Rows from block 3 of the image encoder of a small image captioner, named by matrix and row number. Rows with one number within an expert belong to one neuron, the router's apart. Each number is 500 + 50 x the weight over its row's rms, rounded and kept within 0 to 999. All counts start at 0. Numbers have three digits each.
Before each expert's rows are labels from the 100 images, of 14848, where the router gives the expert most weight on average: "responds to" is what is common among them. Only what is clearly more common there than usual is listed. The data: larger renderings of crowded toy scenes. In brackets: how many of the 100.
# router: router (encoder.blocks.3.mlp.router.weight, 16x192, trained with AdamW), inputs 96-191
# up: expert up (encoder.blocks.3.mlp.up, 16x48x192), inputs 96-191
# down: expert down (encoder.blocks.3.mlp.down, 16x192x48, transposed), outputs 96-191

# expert 0
responds to: count: six (79); table (31); chair (30)
router.0:530489491503499456542534574479481520436482577468518471457521484499541433376424555575375460571559484438499452458481522523516516438436600529571547450449463512532486436532539459567426500516517567547542536457438528517544597550438559474522526490451455436495487531475496425555504449486535531545
up.0:459427473504497526407525517503449465437512549453472438575463598467599496532522461552400496423523572455535473436508559493576527495579543447495523602500470494480488463518506489538567568484429451559531445509423445485476449446525525563404500466549480465461483541532462528406537544518527506405
down.0:538548478477515447498548518492476506511522547554478451534468487486494474567457546430571519433467539497513514458468497505472456473458481569537483566518468449457479466501517523510492391542610512545460391490420446568500517431466558532482571584425515486542454511483527490538513554466537533498
up.1:454495500504507558434543536506498645593478534417531492569500523419507476502576464494524622444491456459473394509411445530525433547517500442441490473497504500482501565542516559537500512528506478480572561536528389495496479554563431446428463500549507564535509464525413484546555489419421408416
down.1:519528522546499563437463569544468485445468472397498452464451469498428651526412498428515503536488522541496466549458388489548500420472562518470606566551445555502465507418539461522503455420454424633579494578566480480545485549480496496427494600555405497493460593525498434620564483511526490532
up.2:485538466498495488477534442497549597514539490523462485427495537390496516531468523537494524591572435498429473428512625451494431399495517449525494548554537506506495545500507479575534490453444428439420491563424506520546460478439449490517478478529549473538418476520517382581530519522463524517
down.2:499450543510448486462540457479512482381503503410570576472526407593493554504514553473475536553482529447492504513523524528462584527641465533421556544494513488574571588449599487463494539499507554496522396589461518438521465535544599517435502489436600575482639563417394533479359396491487451558
up.3:506509494506505489453475524525483473505450467486457507530454528479498479451491457534447494452546523562475423448485364502518508533537599573562454524592520498514492503502513534481623418463438410489460542521533421472538540450497514544493476639508493439499436577544649615441532455603413481474
down.3:535429536509500528613520490401537496461493556495442541541553587498421514455510546542499470458562505567418570442492423516478509506507434487509510499465485563462487534389538430491473481566352526461547503453493489629419464449474557586588532487545493423648492553430461419501482516418531529570
up.4:499467493501515580537505567523530576538511526434535430476498499512509505509507507342550501516515456525468516596415440591470555586453512441531487470552458465483492519546518566540466419447486424456426490487422446468588448476536478525454523570456478507491534495436460528462530513465427484495
down.4:438477494528554569534496540423467477465548534418505433528525505454456421505596404548555493462434445446568418518587544495541496496410485464493499487569610510427506504498581426462546611519492508529521468543486459520508515625459552489449481512517402508406392447501544482525457491513479502474
up.5:484436490501500480458587427547541518471471480442478570570544439486439469469436482425509435555566458475483469515473503571538479482572402445477492462468534500486494532508491552419573480487425484575549481432540544401554427370558508603440531440509606550507500458443497467583506547481575480468
down.5:528537503518495554487496505484523420441601473562459506523463439497522488519435451549459469548437446607584535468449510492617565480540463538477550543452474552497549505433472571528533433431485535592468458545498529501576436459560428590482503453465473561497448549374486445505515483475539521448
up.6:479454497505513468438488522498531542499524503458500443486629434442497478474558464478502496556469524516484483582495486623586550436533424484477466498518533511514499498490499474516433520455570412536450520447462525447403505453417434551477542502482418448485512519461716395496407543518420518433
down.6:498482492447489489553451539499465454567459437491428512376503505471520545495552464516474480441476528458547416556587624418388460502502475491520495545446404566433503462388548487531515481587521591517482465547447491478582561600581492532495495459450475429552511593489517491561524559499445373410
up.7:552490478504509544481493486551583498475495530548559569491548541561477474475576481598543502547462515447371385528481504612528459486617435420464458421502507476505495504519511518480430530453488485395539487539416402531406511444543466520571445500535453377597466518542518549542472573655485438441
down.7:517471497424447484492475501516474590527498453477491498505471436493591527541534548563478444528447417444548452527468578533531426469471482434462592474511459447469432498464470579469519464559531514529521531441427545483596411534598508489548506447548478470438553408530472483494515445536538461595
up.8:440461482493493452465475567499420675504498466572504508652578518478620466536512521498495496544493537475526430446443458674520473448527507532487520521503526507503481501494501471480418469427487500472492517466514397528488452542520491591423582508513545498413429504454507517475613366501555453489
down.8:436449545591496517505491496442433528454497582529517501500540561446409522551427530490487457495499473623502485444507508419525595403518515523549582546409529539455464443457448444538471479478574545525454452515538410436487465453485511516458419486383424600616501503461532509484469557451535497432
up.9:463465482505512552488581458493452556463540499493562383505469442560465513479600468435546572476541485487481547395533454483475467539571504501541477561519443500498506513563510501510552498477478577524548472449553382511629547507535445559516561468562475549519450467464519570534472519512482442437
down.9:465505455501521571495530530545468477545510555504548505524523484481423507442606428486480583563537474531520577542500558462461557600475569574577607434550470424460466520456501451456495425523495540479470439562409475563640490519535485551510438480501521682532418496495541553593443446465506554461
up.10:584549502510513482481554433529437412538454469548481426496432495456518525536550467435460572499505422399450532437578457531519437459505502539549540499552495475500490509519504494567519543446511470566517404608477548521531492460440533466588495486507468493430595439542420453543466504566552591528
down.10:579536490448491524414492506555537497475459478562549533461448607501575495465413509476482485549468539473503516551464442526536517496531435526393484557513532488526585607428568445529551483500510451532541453517551570464453470455488532559493443520444534418553535655407480558600493429555516486521
up.11:506468500496511512499508512498501627507536476539500574543541518561404488480502351463571565543458502428396488420522482528499516546597491538427420552468518500487486531557505504518490516448516555574498481453555445384480590442551546518614453441483508518552422559571441543515530527573442386418
down.11:566535476474511514591501474501566502611481521520455583440548406491591445490477443475501566512459527415468517534593524470554584586558400459480512451464550544525557535500481510528504564535581468563524427562447517471548522554514485503433572449498451495497479463564484496499520496486533545492
up.12:312487533502475383359389457470464500483518428553499525462452493414529470537487496491518540516512466492549501381441533456542507511520537460556487648470620576596534500510491544428507422437479513544524460543540526463525548493501453564573474507497477523566371464487399527462445506487460528489
down.12:391483548516448471416527536456485521539447528492573483511520478472502431533472549494445541464511560483502550446545609445425513435461487531521517506435460650588576533479486468504473502486485502479439454389576496642567474498474382575441603455536535423501555475444548473481588458465484512521
up.13:461500476502504503504466578525546570442541439539538525582462524550510589463571436553535440506524425496593427502498582563555556427524477520458462498506509476501486556506512484491534506417553492472465490466482330567533517431468558573534504468491452527432495460494510493414513491531439416478
down.13:485589455501559474487531543486434525556629477533554470360547479534461484526449516466520572511526528527526557412472494422478498580542499565425496489444433487432499503472488526498449446479461541565450549547434517500544597412479410511451442537460527481396523492423590462494501440507511506446
up.14:454529499496489481519481505469449573527524480484530427459453418589497526554493436470571601565515499503554548467517484518469544487510442489464410477467522520494503510456499494481530477504576514471502483540493478473468645532536524574557427459479491523525510575571514394527427454571383539487
down.14:549478472479507454478464452551537373576529473523451383473511390493563511583513494528542572424562515510522507531461533476429554552425506578581568392517448418508516479487510516516517494388469490498503478498534506422513520576403530514422508541532579581408584455436526457548494552495586540465
up.15:461490501503500506408520467491415621523464416476543615547604481463476608507437462572551443614542560530390485402405516430424491506501560482494528481459487503499502497501501491505463458493518432480470609544438396545462547546440485525481499507574550504452501467610402446455550558467473497354
down.15:535457515526485528478459515424509533477555569493567497514534540482390551441457464393550533444484465455501549491449493404474573506502481515412520543438448426503503540491569365533571486429461453503523496504582519554471497456503593494480542444582448492468506514430519581532509566576558494535

# expert 8
responds to: light from behind the scene (52); arch (46); flower (40); ice cream (35)
router.8:573495559485428536539452500512499577520555522433450491518498538566557442456459516537407508546515507507497457546537563459424482440450413613512448448448427496544525579476542601445449512426565499549496502448521496558512461549627521541498498451561595511505583428425586513520502513460520519452
up.24:476426491504517548521511449532538524533539516490594538516427488422497649468417506352382457502571434469494485522488449473560615598519402387514552497516489471479462497537501529395470500509517425574564510573448436495433452451531461444476559435536446518559480511509563522449488620530497483464
down.24:528505471561550447476440525358504537471411465487567525549531459455536514375431532487571482375485566520500568504532466483547469497468486521526541494442536496463544548491432513445498523443473542477555553536449478547555446498521522546548427506445492470459488401510561496528474543514504509576
up.25:502515503503501498494511559500534527490484512466485491423387572495525445527561539509516545478496538492472555533456623436462423519526572583604477446529500492497482501505512528549475500447557464510448464514463569455482415451644504456487457515552473465412415538421561446569475518399513466417
down.25:523509496521484550538506453455486455495516507593488480546489534494530429455554537400406405533592485579485470457480415550488520529550472518414490493515496532505541486571551540558430601465481536530509476504509474537584517484490562376501379401519496537557424521529521529442528446507506508511
up.26:501551499472492493558494497530520585541439504496450473407538443579459615459440543521518528447522538503460529522484464608481455449481503603451502573506536484509489539518496571483474483474443510576571524477560461483495574465400551513578590555581540482460480498490440546520501419540504502445
down.26:449534522507551591505498554542406556471580565545504546560606479451365487442530451509576538492420580581528523463464483478513479520531457589525521508499485496503545518510415396488459549558497411421520535505479419488402528606389424454437486510434536518462482593432506518420523506440518553473
up.27:463472492515510555394575579481460514501506431569566370449529426419520525488593459448596486477516565399525450534432435468504496596497553507540561486472491513498503487500506457542415503477575408452514602540382414525518543505489411470502545464511405478511483456482566443470538542505436510408
down.27:401466474444512550624498475443586572590484510486503471546540469486437455554494544497644537388529495469424476547391425435525493486495464502520490533446507549542519459494551390518421511534439519496414541536424450552592480544550536393456515466423496509504455472460445512452478510465525538544
up.28:465473492502502565467427513436519520519497511531579493608465496434536517401479538550376442534551434473454482514452538570487422645478456501471607483579483496477494420499513535486477519507558410520495457563397592490530442466537484590473457542543474484567448498510556401472540508387541461571
down.28:485494486563530497526546565440517522554492486483652481419463543541614579393499519400452551545537439562545464609502430575490503525542560563419407484419487407477500513456556477431537443512465563562410490429486538479501491555425424572463494461503536534379554555473498488531492505552503504579
up.29:446539484497502438479494490500582407452483492550532532482456480499559513551437452549528496552515625462482559478478502339552511486510454387471466553532471507478500516503501498441561479507473355479565487545481558491480536572569359439532472487393545595568469524496548426507475508460492544435
down.29:536534501395505551504550517502468419593463449559529477518426535475572451533483517480425465447496612524522489561470477549535440439524495449508482493459480467550578503567519605469538429482535483533642452534387511514498539510546507523539506588484467472529480508484504492520525613420556495545
up.30:506516495495518515489535587479592519550460600511502469512496408582381498548465537516567466453412507517486470500542555455479555528502595496553455497499480494502485601523525515524510620479441490381498524473471462519563550457559524542582548510447463464578552515457500438469449460488456550433
down.30:506461508465555560463521581462519441577455554469582475504489552380407510486522485470478507591560391540560470523481457572473537566459547416445494489563503462508435474535480464569498489491408552448542550511502498545561493474464558503522493484486562428570602527423459558454564414501569530562
up.31:532528502509506515432511462445430416440471496520474501484544524477434561590509525429419489438486591475508502459486543540475445466523590373476465481500459507501482478480492468419530543567436507549556484529579537363471541544490556466589494459553501535502575477568430572581542581453440509486
down.31:473599509519558464437578487493453426474567482614508502501481505409510485517531522411445550447512483501458493480533440509537487432613535416441538502564570542477513470429551575415579503532496544600568458455596589399440596542390420445524503525484503527533475526494516533469457501569500535560
up.32:538428503503503528490414493528533526536454476594442459429577445517492576474531465559483471600529506505516484455568392452530463415419485537460618402426463478525507519511500488410474502520565402454493514526488478488557432487435445485516520485547513510433481569475549565508527489532490542456
down.32:521424501476467533491471497498585486474465460466514473534432532444480440447575586435590565544481455590483610568465449415440490477447521506515404593573516494568510395504500600511533409543517439533462539432452537460475416528537525479524592509430556460527512544469557610429553513393521474434
up.33:442473499495491518545506503511551628458496517491529559425476493465601585383482516469511486460423423456473440539415556511490403659510373531580492539481497493498482499520498504585470422468499549482491508517451487556437501440558493655516481440483492471484531581435587380500550552530508529444
down.33:586618495512534454477540559502495531496482500485479493488547494480529453479470538468498427471454555518457424539587469490498356544606491509447472440451518529554509464402526514571458523465513535522584500503457552573442503535392453509455564444464456405497531484556455437585460456479484580480
up.34:449509507509497495506487479558455566368526474460559526527422405403572520541512452564562483584514518442434513565495494552461518573508574431548469504474495507517512501521506552522549443412454476489538452474446420592551533531453466543492508521494517571525479490528396507379543457514408458444
down.34:483601495542533514571503460484546491483436506543555418497497541565453457496475475513503606460469492558497550441545470461507499560555442457472604534448537500462469516547419379475499553503498456456494478569539523372499503510488344451547544445473473524498441490553479526548519536538410481485
up.35:458506508499493491514538551475526479565491532428547517492444436360491518515589456456571471428455514483512453505523445467520514571466599453474451508508502526520495479488482511543480533499424533437438529522482567487391437507414481537476479483488557504471440472518482564393397609418494557401
down.35:436558435488460482410517569542405468569495505426431463542526434450550385571497432546571531590508474504501541536516495579452482486552538520563536466521401482526484484517550517473565546480479534520438601633473505482535391448551552449468544411526550430481478492467520448492428491602510516532
up.36:450423467497496496458539436476479520535511449456473505523501543486487432506566482481496526408424484510507486435461480401632577491473548569501503537505466498504480520497491438469556456590573474508356536452552487523473561543502476575455510513490530485458443571539465526446455600539412496498
down.36:477528542496409513549632451462590469530448354445494575492460472568493499418415454540584474496434478549494550573453459497476426502538490580510486545515478441476489577462490524496479464522471439512543468544459475457515504517492459475450597545395618488460490551498411451486484520549443549451
up.37:563562489498506485580525496441506441517467523376537584466501556465503573436428529416551468525465502440491569494487589567465531489571378516506445559498533492489478485548502474489504503488477532476493460480545529438483499448562526531533514450437499551494441608488449503468471516498447530496
down.37:514454553620535380496578463405659526481542519423470445447459578540476348538537522522501494515464468445486507510505452508523506476511530491545493509514552490531526481534466518575474556488465491458464587449478471502626498589465518561499565496460482432508515548487544441494551523483442396489
up.38:477548510492499504534479510516483444472479483479545478540480535524434562470405421461453513513451504423448513555408429618498481457507393479460515542468546497524511496475492554544551567596473579485554517516540470532448507417377545418491512588520477576471454543407480439479553450483488467615
down.38:462531514515495485466581537463449554478491532546451525463568441425489435442596473426530577563517566529536481541573460524551517557502552538463503539457512501549454384512450407414490579449564480489559511571455388549453642529459484451504524545483576474547425468500447549521567553450531525533
up.39:464486499495486443489473464395438564543478594493402457546469483611459479505497554511449495458453472453492500489575489485465529558486426537484435566515486509478507529520510510492529468477532570521544408444478494454562486481680442626568416494468481561511424485577407427558570593602387463568
down.39:526517507507419536506501530526504544479435509613502512446525465499493481360399489593533539594581518495506430516447633538461516436523519465490504535509523543495441538516524522515449461542517506497397468541478514525498532458501465487471564537633510549491643502481406464529553491434478457504

# expert 9
responds to: count: two (99); light from behind the camera (50)
router.9:538584500499480486571605460495455559430503547490633441451496501461503473475456470479490460544517548431522515452562545541590517402480495510572579405463442513493527479502462493549430526578527489571473530421462483498483521539468513464514476574576537421512465576469547483491506442423555497499
up.0:484475503483486460479464565553499582432492472607602424479559440433491565499523394516527520475493544451491450460454452553494462485432559559494507490498528512516520555505483457496472535530537468405457517390472456477513501496453459553525570540560580515514444444498551597436467462549588511471
down.0:351539611547564460418477498418461574494521553420561458475551450422429483551583496486496564483388590457499447485487594485467578532508509420582543546496469547451476511462509442481491524464540451432451493557424462523542517503507456519466551561446469583510541525526574428509399436482514429506
up.1:432486501517513542517488461528521498495466489571525552549544519547484481478620458527503562464461463499416418419468572437531540678492463443556530471538497500521500533537513498509531482520451478513544460491378417485510512416590459428456592537477526477518530444497475482439394523431532481485
down.1:474475593492581622421410495404473552546398453492497461450540529489529515469397574546534551502432464506503495549552437601464479528479459462457515464487452417527600553550572542501498470528479451515508485496395529467490604477491481501472574549553546452412537533473475594558501422499512517535
up.2:525459509502509497474559439509476454494476447502426495460527522472491564592432503570418502574422576380498416523521490527436510530506476530418559503471524492512498553530511544499502494470585461441566558495512518515450590392482511604584453509470463462491434516545470496503582435517436521426
down.2:496566490418448448562474503540559470401587515541456501539497538511530474443576533526472444488539527532555437495573471543545460488468514533524461449483395455530510487453518577446505425564461514505447479566554409503529380430510576409502490508531477501515579508520518527396479421397484502470
up.3:526496482507512511561464355578576481525499419520419578528492511535449569538540565493499491493475395444519463516418572493412434503559533517514570440552513492469478505518512521550501452468521519533547522452459573450550508479605551497462499491522511414424559449505400562499576523455409463582
down.3:522493441503504483504496465572426500513444515570453500484550498492601489469501497481583488628542509486407403499583473582544476461521633510473362464485610548515539525535569562523437556507470487468499545572511491523540581481475477521523462524482456413498451549444513560510530441490463456449
up.4:504539500499497469527512506526647475519489571495425477464591447519577579481540545494519481513524397562463548451534437554436427477509452473409474497514505501494494490493493518438469506482462491625516542516534524485514459509459443547548479503450494452498494618468370457477386544501431562404
down.4:593519486494509559493482576447509567550447545412519477470486480497432544490558500538565429509562493566499422479506478534405505482513554545439453471434523554475544478465547523567592465509403437580573508562503411470474452568466497513591445563480512491509468562575441487524493579507487445519
up.5:551521492490499497495498458493513452582491517551469526505558398529560495538478524481587441481512412381575521463507568400499494536505492566472443494487509503488480500473508496476434536483517455508449462513499481399504458507453425480453487504446524516522477450543457467603439494443554482500
down.5:462515600533409461394477509573509590537478462456575483530453389421405551463474482503551423456540497452498439494476504505532454535459490477582526422493542504619512417450465454466399484597411563524536503508485621478468484549522491593538511533459577508458458549554501457552501534424433572527
up.6:512521509504500468489535548434570486569517524554554504487484491480504563612568510410416471391512523481414545436481457553484463490515531472524478476459514503522504482518498488445465510451524531611500462492566512446528371440470521580591438453415487558508585554435454408509474494427439563393
down.6:545412441469443502463513525548473511460480496473445511531595544413497423459477434533526445542456556536469499538484645421525555510438459491514535532545510493432468488540517535608516472435551567489497504516528539491497471573526477424518538449420470522490554501534511467524558597603488431440
up.7:587568507508509497445511428450454429462500355551466408474447482430519479522600534526476465365524514364514493463507493497478572518452642537531548486515518513526513542547510515453402554449471475409484492555446521494505468550472517502586567455467480529460425500512440510405585432360577465496
down.7:495480608497545489556565457477496455473471612436537443523507506519491472564506507469403424467503418469481547502527420517561438607520432571665511458466434497545462531555512557529508425511492484537417463455503477516507411489496524594570557502478455637487496432437529430546477580489506529403
up.8:493498486473489455466537606474471477531505545520380500444539431500540465497508546597425540490486487469451439615526551659490476551467502572504410434566534529502492485506499461535527460484443667502561504515572517493614539540560496530446416520524467471527473477501519498462473542558482431529
down.8:398537604464528535477545429524519543479407541473523578484485422560604536513502485401507447517534502529434440501401442457520508379349546509522424531510494459498444448439529471490536647490558435522577549508554497413490594534434495412503497509449491520519547511514573481475472490509560562557
up.9:527477504509506525427513502487420482544500520466489553470561537424488543584572530477463536460473565445355489420517417635537444470450535551471478451463492500492503483500499498451514487522538549522562515540593495455543541486461504453534508459641515439516503537511512523508537495607415490505
down.9:579447422475549583524446428555551423445507520468507547545441514516407466497528492537410435432454469506491548613507549480504441472492446463604508568432464472411400467520473589535534548514431519438562564497469491557514442551471481533536510493478562498601465471438574465516531471551458470417
up.10:371522514505498514534527502486558467490543552433590498521523501475579482432455482445522493442496523331481391474494517522486464581459384513505458543455490508540514545542504514498484435409454485543499436465508537513514494490600442513527423526556568560536453427420527560492508542399471475488
down.10:554322501579548549460438502524465479472385495472377497561483538564538465540520458520534461548592441486508491519519548416495508481553505544457475623565502561486524554597451453451523434506520455536545393613520519472575426571530507559524540438551510515417538527518552550516464405499566499486
up.11:472455506511514515497513509492460482500481442383494518502506568568494448453522529455474449416426432456490420527468515490464497638496356557456587544507507484507499538540508505554465461455514613466593511502486554450436494511509518555497422371533405474510496458503499301512491472448529489478
down.11:586478493528459510476474534473503423507490457510446463540456514538507531422430489427483533497549453486477485509419550577426454504627566584437552464540551476432543494499521493508429473466492494578453464409510533440578459484561456585500514611533531429430542569446520559489527470436463442537
up.12:499544492490498510529469435554495483490516434546598461469437528428508612405461483497523472490460420533449486404549549488482521523445459531535449520521517493517502514539484466511464483455468650506479502491488495465564527438454443595520538508447404512498576495617451399429560556451445473523
down.12:473449505466534505501563528526498552519465508496463493605483586507437535565528437471546603596451566504490511538503506447520443534582530471403469507525473557514501583428453466472417441614432402460486497556478649485492421490391415538471472556468471499555528535511515439433454431430422488500
up.13:433522501497496462547459547501474534426465621528420484475552589494386559485577484501593528452480471514459547512495483552431484457548581516468473507433540502493491485484488434484453500507568472426434478536482501518599617499444600528495440521507434557506451476513440434537545554463565517512
down.13:500432488488524460521466564539492530615502493515464486598553486442512602536501465540584519555443532385414504497549483496491537416495543569440483562434556525426403472494465467447449371447532550558449469508491470546448392539481454615528478425530471422545436497495484553504548439530532520470
up.14:516551508501509520549509436455525446483391456609512512523463457450470536567528386423485538489492557424496581592433445507456500348437493442466527507418478501492491535521505497540484536521519374590506460532550597436490529462532488540573466514529504550553573496492467456615537532561439493491
down.14:509486501534497533563423529514533531573503550458483539385543497536412506441556437468533452531588530587419528463502494507569480498485517487543485495521424454478433532488460472587465469431591549477476622536445516444592522536464511459474560473538511470435517484495538514466545471525451527473
up.15:424491508504498417527503528512498426525477492542460603436420495486542544467539574547555460415485450562550490480457431416482428570509468416621541498487522508569502570509492547534556573436585527430447448524525440428480562541484510402491481415425484433498448465530523475533510498474553547513
down.15:508526537533482510460541465545557516520518418511563463519506471492549582447479515529544418605474458503595506611543594512519450456576492480490532488421599427515548519465460435551465458526591501459442426498471480585417411501438393505486464480470485548526518509569516521491556494439473479565

# expert 5
responds to: light from behind the camera (53); count: two (43); ladder (42)
router.5:595548458469478475513617566504457576375521568472579456468461570516513451384486430533431448531633608491501509514552523508490486402527526467493624535510489491506502463445469511618471429569492445506493524494497486517471502505486530538507543552580543417498506520477525469600537472407557449531
up.16:477529521509503447448481433479447461485489561583534497473454417533464553447537559490453547485479463468419569567495462501514517489567520457534455514541550526532507468519500521423556569412519527521529471463477495500535500458441393426527666418563435534486465478506395419398414524460501479478
down.16:450542508561622604350475497476413561496535564526500529447449516473472532590462531489510511424441523437568446519539545458486449503462491468583595408494425475459515440517496479480458471536462549499444479505552499541475505460543500589507436466494509503556497489518538461555545481497457513530
up.17:497461473497502512435485609520467441452564550511555589504405469442454525488553563532570490528472472492512472549597574484561496473519534452509517547536535492494508442514513528561517433496466495580499540504460554553504527520498517462600459494396531512580571456555447403472493517517473548491
down.17:491492512502570565564539476508566524487377487532524498443505563528499517456462513399545408532515554524480517415397534555475433415580503428479512596550431527442557510568513465468583485588512452512538403502476434471450467516539482521448518458530493430695470521539449513510481539464437438471
up.18:581537481489504511403509497519531581541581497464539499605539528472526469549468534591551452526445472478437450426433553548480448494470558539497433456581549494476467469493499450527557496523632496556595472520528370446602513504492556446450450483467460390492381469651540530462437569641471451524
down.18:609515425415499499455514472563500530518525520472478532554462616467579511522445506451485509588559520511560556523500533562565519522591539457458615529522474505465474493424391506461529381502468522591444496428524499552477497472544533444458440524571616482495446639396531438570501551500547482467
up.19:564472472489498518451458567549465503467525514435426478536563455451512482499477507623577521496384482499411434564429493540496607512523481550587530491587504479452465498490501543473568471537565450465613546506478456505462529569468511545592456612435543498631505575445504474487442486513515514508
down.19:486492460473482477475567490502484522537495521456389549513520453528567515433464500568518515442500470442495544555486531459426513552469528560520522553536407434542497489490512555363569487518556558505502524492548513483566483553561549453624519477417444470515577492510396539434488569520564435513
up.20:471505499477491438431523554490463529527567422509584444534465457506486558509588514518575446471455582465403495520398437521569488544510544423503434477514536510518486474470495441407500525477559486411486447430500427511492494521491462484491411514403507518540462501405421545446620559511458416443
down.20:511471500588523492567561531474591638462417612539433548387523503556490468571501510514499493505472515492479545508514471474537498465515448509485503426469484549451537586524423464421500466478475560391565493476480476515530462463504483512421547517474541597465535474513566505490484523459445549552
up.21:501508501492494498489420613537464505497443474543466415453540538508547461416550413597422572528555487560563461569481415596460484566486430495518473479468539501519490458491499505532525479387455499471536602449513588576507555429518478643535511588549479472532515556485624522484543574539565520494
down.21:578516471443558464487448520485481455524544524565511479517475497449499460530577523577597455422501451465525479514606509503469475422466555561434458516532512538600592467519539522472528506452472528570496461583478457473572527516496585444501568592494470406440474463598394424468457466544432433588
up.22:507447478496505527467558522474399480441479554526609482485456496457610471498511469474540515441557526420552521513401567538465516487545586417500507569486477489478492518528512549542440454527598528543557484490469475551519471526581448518434436508543497438536494535511533550460534459521442403493
down.22:567488504471503536504576537445464539510526452388520475536507490458485491585493447401517476470504427509499607452449500594557505556409527550450544510553475557437515474478446458452479557555496508547551535493398493570546509590529374520571486504529520480441473498447533525544530483532503480561
up.23:564495488500499508528541523514537529549540502402491468483509438441526580582545550491462521566457473433476436536514482536522515494467481652489435492478543500471490469506510400552448511512505531472550419531480583536600520446503422426501391501494513510438517511412523609436466406520503579596
down.23:444469490483477478510576453555484567606501444556488507456486472530473507466520519487505498511549533528461462432514497559587412491522544559515472477575457429481472528460456414398543449568568543528454516481527555476540547490523553584441490507467446580493497564515466478581474386484500550494
up.24:485541508494501487552504427490432520520476502563460571495438459458508638450474469427453531426481430505558514515433447472522401434501577559537521496508495507511498568491495527430556399546520534486450564558576539445483471516523412521482485581539513525465514542495576494585416557512468494442
down.24:451490568587531509518349516540568530524396447438429492480456571529452489526447548542458521574414535512541472372489529549530504472470474516423551554459493557589455466550457520506507445565562491491489483415519611495497452563541652523524539558620492463521476555545507524492534558527433514487
up.25:480482504520516557548477505548484413501451459458446646491410487563611527544569492467474462438455463489440490553553631486514567455498460536446582481493427476493505537509525543506534411508496514509525477512509515518452487488520511565465394507565488403396464435421569546475611477600519576542
down.25:594504466529455468447520505472533485565457457463463466500524482412441495528529512501487516593503516454463409575560485525492428442518477572492501476561520578445552439559504579462536591479455553465561488435505473606445491509565480506472532472468578538527497476399517517497470455425507519575
up.26:505527508504511516467432519460476433469463507565405485407520465504561482497506532604537507402521559483481508593404445624480533506573533539460476480504547495522488511513507506496515528473446486556531440521544501408482501453334501475567506531478475412471552476517465451590501541489427453458
down.26:623465492473460525470532585457547554530530521450528464471496563538502521551511454448500592399470462480396458519400505413422456509485469535424437445531408459514500576549566554490482502543553540471474532517494403489525584470546513414490472451538595435487449479554611491436533533522442455492
up.27:469484496497507466533411502486480515501517529494471506542572503522475413435473521455513507468472523503507522362512445544498442553512538438484497617479510497518495514484492488446576443533470581564467549523532560451542564514512460500567569479428488517491441479457456554518560361595499458550
down.27:444512550540438436562494508419568627499460444388424488526507564527540477508547527424516436399510473498535444555584498531525443434531522537609531486492469562499405498492477437509536489490536519461527618416400527554546530465524506458483535438454482502505546578506438422549613582603477468527
up.28:500476479493508504523582514503427548545530636493471357558486510480547443541506437472456460500526507374488453447614566572485468473513503458538502552568506507474483456500493471566499531530485584463547524450533381451509490520496503540487584439525444530547528501557414467476514475442533504496
down.28:499423463467427529558500491493445583500473509491546415507439516474473513508509463473447484555487492468616516380527554598456570455341477444585520493551488449431452509454446458507491487466562509500508547561476496460448509530530495606581477543476427513469438584465529526524496431477543516496
up.29:479487474492504503482546569532423574411600510444521474561445468570503558553457475447446467508571492474636537475482532434519537500535475424476539552509465487462467478499501561537556474517559482541504483486530457476479535517534441552520466425479529565597522471471493433471494548478478446579
down.29:555448585598558485497616517452443512421435534465481520484478584414539499490433518504577537552551474551558461517492532556526490476427616469493534585560532505501442559520528563488544550418460430507483560554412529491442512550462488417535589471492492491450415449431539508536473395489559496521
up.30:434481498495504470542488552469542475569491440520532494475451568412498464522473473483561498516534508534461535510608578411476519612550435612489527513501502494487503514526507525565403462522485466521443474390491532420524537438509454590470426506519527428462485578428570549492575452522517423504
down.30:503583540545472519480557563552505548462527386511488413391499512451546518408589452493463463459586541514595417531444431531481526466531516574580547465461455462494470511517503550499564409530543449456548456509545531586510465529485523416445475536537472656437537437527520478499510544472500482501
up.31:466454478499506526562507524486450416498517551532453494456516498539566625467509508473439500414489448574427553502539468416457552529517598414548472540485471484507480487523512449568465500412509566572500530509462438476616614475652447484544436486495467473474538540478591507473499443521461558479
down.31:455498592497523518593546459451486469549547488582508502529552603535581484431455598565459471589623530514539541541452458501500518500522441487372532523408486484501525536447517517545495459465487507464537450464567494521421398461555539484517442502406491566507531511548568447467459482438566538485